A small sound classifier, trained from scratch.
Training: adamw at rate 0.0024, 30500 steps, batches of 128.
Data: trained on short pieces for a synthesised band: melody, chords, bass and drums, 149.9 epochs.
Rows from block 3 of a small sound classifier, named by matrix and row number. Rows with one number belong to one neuron. Each number is 500 + 25 x the weight over its row's rms, rounded and kept within 0 to 999. All counts start at 0. Numbers have three digits each.
After each neuron's rows are labels from the 100 clips, of 14976, where the neuron reaches its highest value: "responds to" is what is common among them. Only what is clearly more common there than usual is listed. The data: short pieces for a synthesised band: melody, chords, bass and drums. In brackets: how many of the 100.
# fc1: MLP up (model.blocks.3.mlp.fc1.weight, 576x192), inputs 96-191
# fc2: MLP down (model.blocks.3.mlp.fc2.weight, 192x576, transposed), outputs 96-191

fc1.458:479550518493475504501531474478482486516475484497492489471497475535503562458470499486501528489494517506523516481535469474504527518477539495590489518500500498467485481460435513470516490494493473460464523448458485493533527472558477520534473466478520513499492523508481488484520508478517498490
fc2.458:485507452506497516502536465490544489549487444523486421495467495492495503484489530492556491452477507474504480474503533475487510512497478527528494483504532482506502530509465480505497502456534521502502509505475476518507514492523483491454528449481520530489537494521502476532474554507471535502
responds to: key: A major (33)

fc1.53:472522487494458544523513488475471505478505527491503514473492492520516533475507475502493516482557483501523476486511477493508474470483518452553498526547522535468533511508456520474530470481492482514484517460516534472566501509546506480508463488505514502515443486510514500486518510481597487531
fc2.53:513475428514527500506517487502499494490506478445528493458468488463477490544499459530538472507495490487469474484489523501460523484504462521509516503494539501500514497511514452517518525497485540486496501509488520511503464499485519512474516497527542517481538477534497500497476507484477548497
responds to: key: C major (36)

fc1.316:482472510448503509517484457486499515478557496485518501516533542496508483515495498521480499557523523509500522516488464511501499472462519495506515474519472526549533507493503492487531490516485439462534528530529506491484498471465513490522490516560472455477517505490469497461512489468509515464
fc2.316:520516553479532445439504532502521501500524504540502504573519478513478505489495511486475532514478517502482521446537509499501492519543530510493482484487493461536503474491498500535484504532498525504493502478502481504484504487481489496549516530516457515545493503451496503488500496511449501490
responds to: key: A minor (36)

fc1.214:493487488476484517473533482473458501485549497481539501474526530532522516490481479519484499529534511506525505492478462498505518465486522462526518460556467501513505515505489502485527467467461469496484539526541519452542493500499535486512480513511488463510482514512496509413542509504559508535
fc2.214:492519498492516507491484527522488468483521523466524571484501481482470477525511470514478480525499477451490443533497524491465483502484484527508526490478491524464511465503531486499549545526463499513514512507522526504533483527488512559455506529514512481467523462475483532511538483484491524520
responds to: key: C major (75)

fc1.69:522494508528479532507498454507498537483501508450500502487553500526536512488477451526485500506548518488539525523489497510515542452482532528523500474519469551521525491476501532479495512466532463467506517458475542456513485477487513471553476507495507468476499534503498512515487488491524499488
fc2.69:483505466507498491474521512469551497510503488499501505534505460496498477488507531471530493473508504474526457530514539490481465523534493500463478476514511485507518546555492469520480507485551504537504506506525553489482486530509436558494527486486506482489506482510465464537521541534494513544
responds to: key: F major (79)

fc1.245:469503486467509503521488472491511496485556499472524488500522528522480500494494485507498493509529527531458492504484471511486504465463512470516516504534469511512534506490502490472542444504451448468485536509542505479522531461493523505505488508564472480480507487506470479465523533471531485500
fc2.245:530518534471517502439503537468496543484559533503526530533524521523514509501497482512462512532524497453509474476501461483524478501498497476516497468512497492533519490503498488514487507491480505490515511471522518431525473486465528526501495520566473485531494468458514542463500466508511530506
responds to: key: A minor (92)

fc1.447:481522497521510531471546498503500479513512488489499462476464479549469556478497483503531543477487507507487509487515507479450552507489549515590516494475519494490528471504470478499521506455478512454478549487474503486554527484553492531465498484499512515495516487532466490510511508454507516499
fc2.447:499488472485475465523516467480505515545515458519552499521507491490521452503494519514481481495483486468510462493468508503519480483512482531463522475536511526505465518502522475505502502487483498528535492548506499533465483487497477466479488489490485468510543529453496506515492465524495508513
responds to: key: A major (33); key: C# minor (29)

fc1.210:513454476533501518465461511521490478478490551466506557470484491483492531505510462498510483487537467504516492531473488509490500487499498481525503526507505521480492521522490463511493538509467477486505495493528545467570484525505536522497485518528548464459499454563536549504519489484576489527
fc2.210:457538515502519526531496511524546496476510511483484521496494488455480462510513493498523475467510524492465480538560506487447463532456463477484490537486512524480516525477491489499485484537500524523524480493479524513460521502487439506500542489511503513485506502540478490553474509489501516491
responds to: key: D minor (98)

fc1.238:478524505486526512461536500506504492503527493462521489461495492552480566482505449523496544511493520502498523481511491501473548476482548512585547486501480481519504478496466488485544515466459513467454528478478511474533518488527508536495493509514495488492529504525465523459527498470502510505
fc2.238:526493482519478502528506490515471484543478473505542508472478498482509496496496502534499488470479495490495500531465499508497537511505517562496529522495480526481452465487551518466511509469477486478501499510493506560511495462541498455469524515474458472508501541500457477524502490484484497496
responds to: key: A minor (64); key: A major (35)

fc1.148:547448482536485520512520494478445534449505514466477496473505533510527486500462468511497486513533521475492503496478507472486522420472501468486486473522502561521540509463516520504511495480518469461498497485513534477493473487450516481530461484545499490508481526492511520496481500513536490493
fc2.148:501479461526483526486506505472537487497482481503469484511492502474497480500524508457540489478515471482545452537510528489485483533532486492475462508495530458501502550566503485514470525473552514520502504518500550518499494544520451509460548486474527501478502489517493476551513527543506514536
responds to: key: F major (92)

fc1.426:487532522482500492510522458474509475488510480468495484459527514542491543482480477516507512517519547522501540492505481498499539492482545483568499497500484509505515504468462522472494448496486486449470546481458493480526523465523510518539495488505499490476496523513476466444517546454489494496
fc2.426:526501485512497498513512484521488507533463469520518472497482522514511525493517499530500495469491497498478504510485514491489549500437510561514520495492485540513498444461530523488534518456514488444497531475488489503513543466501509484465472499492487485497541529484470481525504515463489519485
responds to: key: A major (55); key: A minor (43)

fc1.84:493494499521460528530547470468475523485489501480474477493493505539541510465489474492504536496513513481531494474512492441495505473499520478523482525496566551477530525495449533478506483465501463504492510459480513476518509479540482512548468457507546511475436511493525511482492487515518463480
fc2.84:517466482482487503472520464475501526457534519437509487449501510507514497511456427524510519526482501484550505497497474475536506460513489483509510490529510520520484523526440456495491507495467501520491496495502516479513479490484496515545499482557504517508473499526514558474495472550521515471
responds to: key: F major (55)

fc1.104:513534497510497456495523528454463535498520485496523507506523489527530454517458516501486498511490520469484472516507506508530471491505492486456498464529500513531486478489539497525502464504510503515519502513504493499507478495486494535518485511518471513560479519464510464498499497527486503513
fc2.104:483509474517483510516488505487502500536485497575532522577512512481498470504554542517490478499518459479486434514486491499503476518498474514511518518488498513486503478528515506464504505487509486491512508501514531485505481502528504481465503513484512489465514488479466480508514479476506492521
responds to: key: F minor (34)

fc1.532:505506496489498510430522529479496490487514522474526503468499509533513521504505466504486533518515491491500487477495475494497497493514526460538497475513497479516533481534488472513522515483484476458485571497545531423576495523523549500484495522540502472509491480519502491472547501477521526525
fc2.532:501536510468536511527501468523537516465548491465500492512490511482504450529489457527525489526480542464447473516519533489435512492473487524494516440491499526531527476461500505542510505517486542485516482515465487536503512494468509549501534493547496527484515473482459488491467492468450527447
responds to: key: A minor (73)

fc1.170:496481508484528544492529486514454477495539481472507486495498516516502500504497498566502504538487501481468500501498488466462528477455497505538557462498471532517490498482483478509509493500422520459533494544457485479521523498490501496500499485505486518532512492506477538423480485461528517469
fc2.170:466514480462493481533492455479505495506518458493524484586508481479505499489491537510499471482513492522467480537477474521517494500490472509513521488566467514478481499477495471450516492480477493486545482501484483519527522482527476502492487482484505489498528498504492476502501503464517537504
responds to: key: A major (71); key: A minor (27)

fc1.341:503463484523526481437476497540529483405519537456506542473475480479465519547508459501505501522525497502518526534499533506494515490524501506525502493498510500488521528530502439515487538513482491494506502489507529471523478500464503527500504510531539486439512457580502541504502494495518515489
fc2.341:475546507492509527532457491523531500492503527496479541530516512453481474515484530487475450471548509506473484547512480517476473514483471462500478514533492491504490550478479510508463455564510521511537472471517529471481485507482517520497497494505506503475485484523526480517494507485486520505
responds to: key: D minor (93)

fc1.253:469535503462506537500501493489459499479555530452539540472512515500505499504485458556466495522546513493493492518504476493470490469472520496552536468538484525511503510505469482487514477533443476503524523508511563456500504520516505500512461501533498481497504504515485512459520491474548527490
fc2.253:475487486486504506532501490510513498494516455482517471495473493489516508486494475532520496483484524516481497549480494513498515473462511515512550485540519536478491478470519500465561485444456520484521492503495506524532516472552511501457492503494489494501534506496465502524497463474519517503
responds to: key: A minor (44); key: A major (40)

fc1.153:531479495495457522501540487496474508500497495485480507496519532503556480486520506524501494532473496488526500473445505455494498468488488484479493475475526528531509557533497533531484464510506505530555497570484477503480507526473514477546501472500511494492450498474523564425459505524517493462
fc2.153:491524530486523505504461514530517490439541512438496503495504474467506501559494488509469489535531562538471534514473511540452481492488515518535488480502505493522509497480487516539468479518493538497537464497497502496508473518482541533523508528554516505479503476510478468475499512449462530490
responds to: key: A major (35); key: C# minor (33)

fc1.537:537491495516500492511529493501456529478506518472514531490508454495542484506484481531463518518507521482510493473487516489523487427536477501496517470536541560495513509472481502521458472480506498534505463480509501485467426477464510474527469489533517522521506528505546536496491455516524494503
fc2.537:530539456532458523524485501479514497530474510534465502557514549481500447512526539456534472503489448459501454525486480469487493556495487469465452518479473513545506513516509507536517543528540500487530523514499526518517481533491516484476531477495527455480493474496502485504490522499517521475
responds to: key: F minor (30); key: F major (26)

fc1.480:540499487487485488522533479474410509522503487494526484479484504511515489483439493540501490496489523487507487466443497486507553449527504517514518482536507528511478498471513504489523492502484470485494524511509484511494498462496526468513466496510481494527522553485507464442487499497475512500
fc2.480:495504504518514520486495529518481495449519548442515529468488469503478501540500432500510505534497472478478469531513510506485494502483497496531518502456519505480493462512526474510544529503463502463523503478512510473547515502509528545474498526545521492475522428509489502479494492458502519500
responds to: key: C major (45)

fc1.28:526529499519510447504510536468471522491518496487537539498539480521529465510464508508490500521498525461490469539506512507516478484511503510464499463515492524529469483499529485518480472514501495513524508523498493486502473489474491554510495521523486507523488526478500477506503499535483485522
fc2.28:493493465522486518505502513495510510529494498567533520572500514481502470509558535519503487506511453463491435519493494486502478514502471524507521509488509519489503476537507498481500522474502491482522505510507546485500461503515503476462512506483512499462522485485471497510501455485506497511
responds to: key: F minor (31)

fc1.112:503507513492485507514488479523485504516471511445546499475511480515493524501487468523439504542495505510539513498493488528507517487488545536582526506490467501493509480479483500481506550499481475465509539471495503512517492488531520491526469503519510447481526506511487492469529472446493506482
fc2.112:479532482495507476476504488463541473545485444531500489556494470507465511466490553464505493483484506491498478490506502488518508528506496520515470491526469470524482505498483476501521510505565510504479528473486483508525493485505478512467518469478526495510530504505502463519518555515479522526
responds to: key: A major (55); key: A minor (45)

fc1.418:513511499544527493472497516495473519507476506479521507467514458543498547479456484504487521474531498504507515505509483519515508507527529541573508513549476501480484458478473491484518553453518496463472496440504510441543484492531494527511460512479503505532535517537536496505533505513501483547
fc2.418:472510508479535501488509493489523518521503449520502444518507501503495514471504534476538517478498538496486527498548500499521511523495492518530500502526479483510470485486465498517498476464534534479507495455446479498503508477517433495525553496486476557549505532463484471527459496480477537501
responds to: key: F major (57); key: E minor (29)

fc1.424:464561510485526543516509483485473507507508490480493488472503523530486543460501479493503502457515524517454500462513456503495482500479517451553497505555477500488512499473462492479513448490472507486482525464480504463521520491544493499515494508500485526546501516511491491493518498479560514509
fc2.424:485492487519514504513516489533515495513516514522510509515475444449481486528500511504529502504491486477500482488506540485496468496518460520532522505484545500463489498505475462510465518490470541490507463492482500509489465488498499516494516477505556541478566464543513532489468461469484530490
responds to: key: C major (57); key: A minor (36)

fc1.123:514472493525484540493500466498519528463505510464490475496536530514507506485508460507526494495537514510523527523491486485491541468474528510505494500501473557516528507485488515486516516466513462463515508477481547466519506467477513467538487504536499459463488523513495535515488500497550499472
fc2.123:487528509480526482447488520498519530491517523495537538523504446489508501525489499501470506496514496482514485511517503512535442501524483490481508462530516477510486522524487481509480517503514526549502487500540549440453451517482516536488493529517493510539504488505521491513541470533477531545
responds to: key: F major (52); key: E minor (26)

fc1.463:489504497512478495523496492482472497499478526492524561482516483506500521480440494521474468460566528510491511527477488517490531480468529513487514508531460542483491489468537533458545473500498464513474493475526519498502508482504516535529458514487493433491512524527508515492541534489526474533
fc2.463:496465466502476544482519482495517504551486504573472476544483526485492484491538564496534505500495452476515456500494508450469512515475477486512489526464521497503524523543470485508492530512514494490510524526475527507509512516480474466474529474468543494453500480508497520498470495491539512467
responds to: key: F major (96)

fc1.279:520496480520508505466460512545516511485485534478514541498502461464483492519510489494511465492507464489501487523494517501529476516484471516518521516503508510476473508505452438512468554523505523509537487468490506462513473515459510509488480487536551512491570479533558530528480468502519523493
fc2.279:543537489494509487479466500507531521497518470499491462537517536492512511526500515461461480504481489490476505468463475525563501531474494488497488470527461472543499496475502508544477491491518537473506492495509456490510468480492542455489501501514481498547516498494536466507496506506489532493
responds to: key: D minor (66)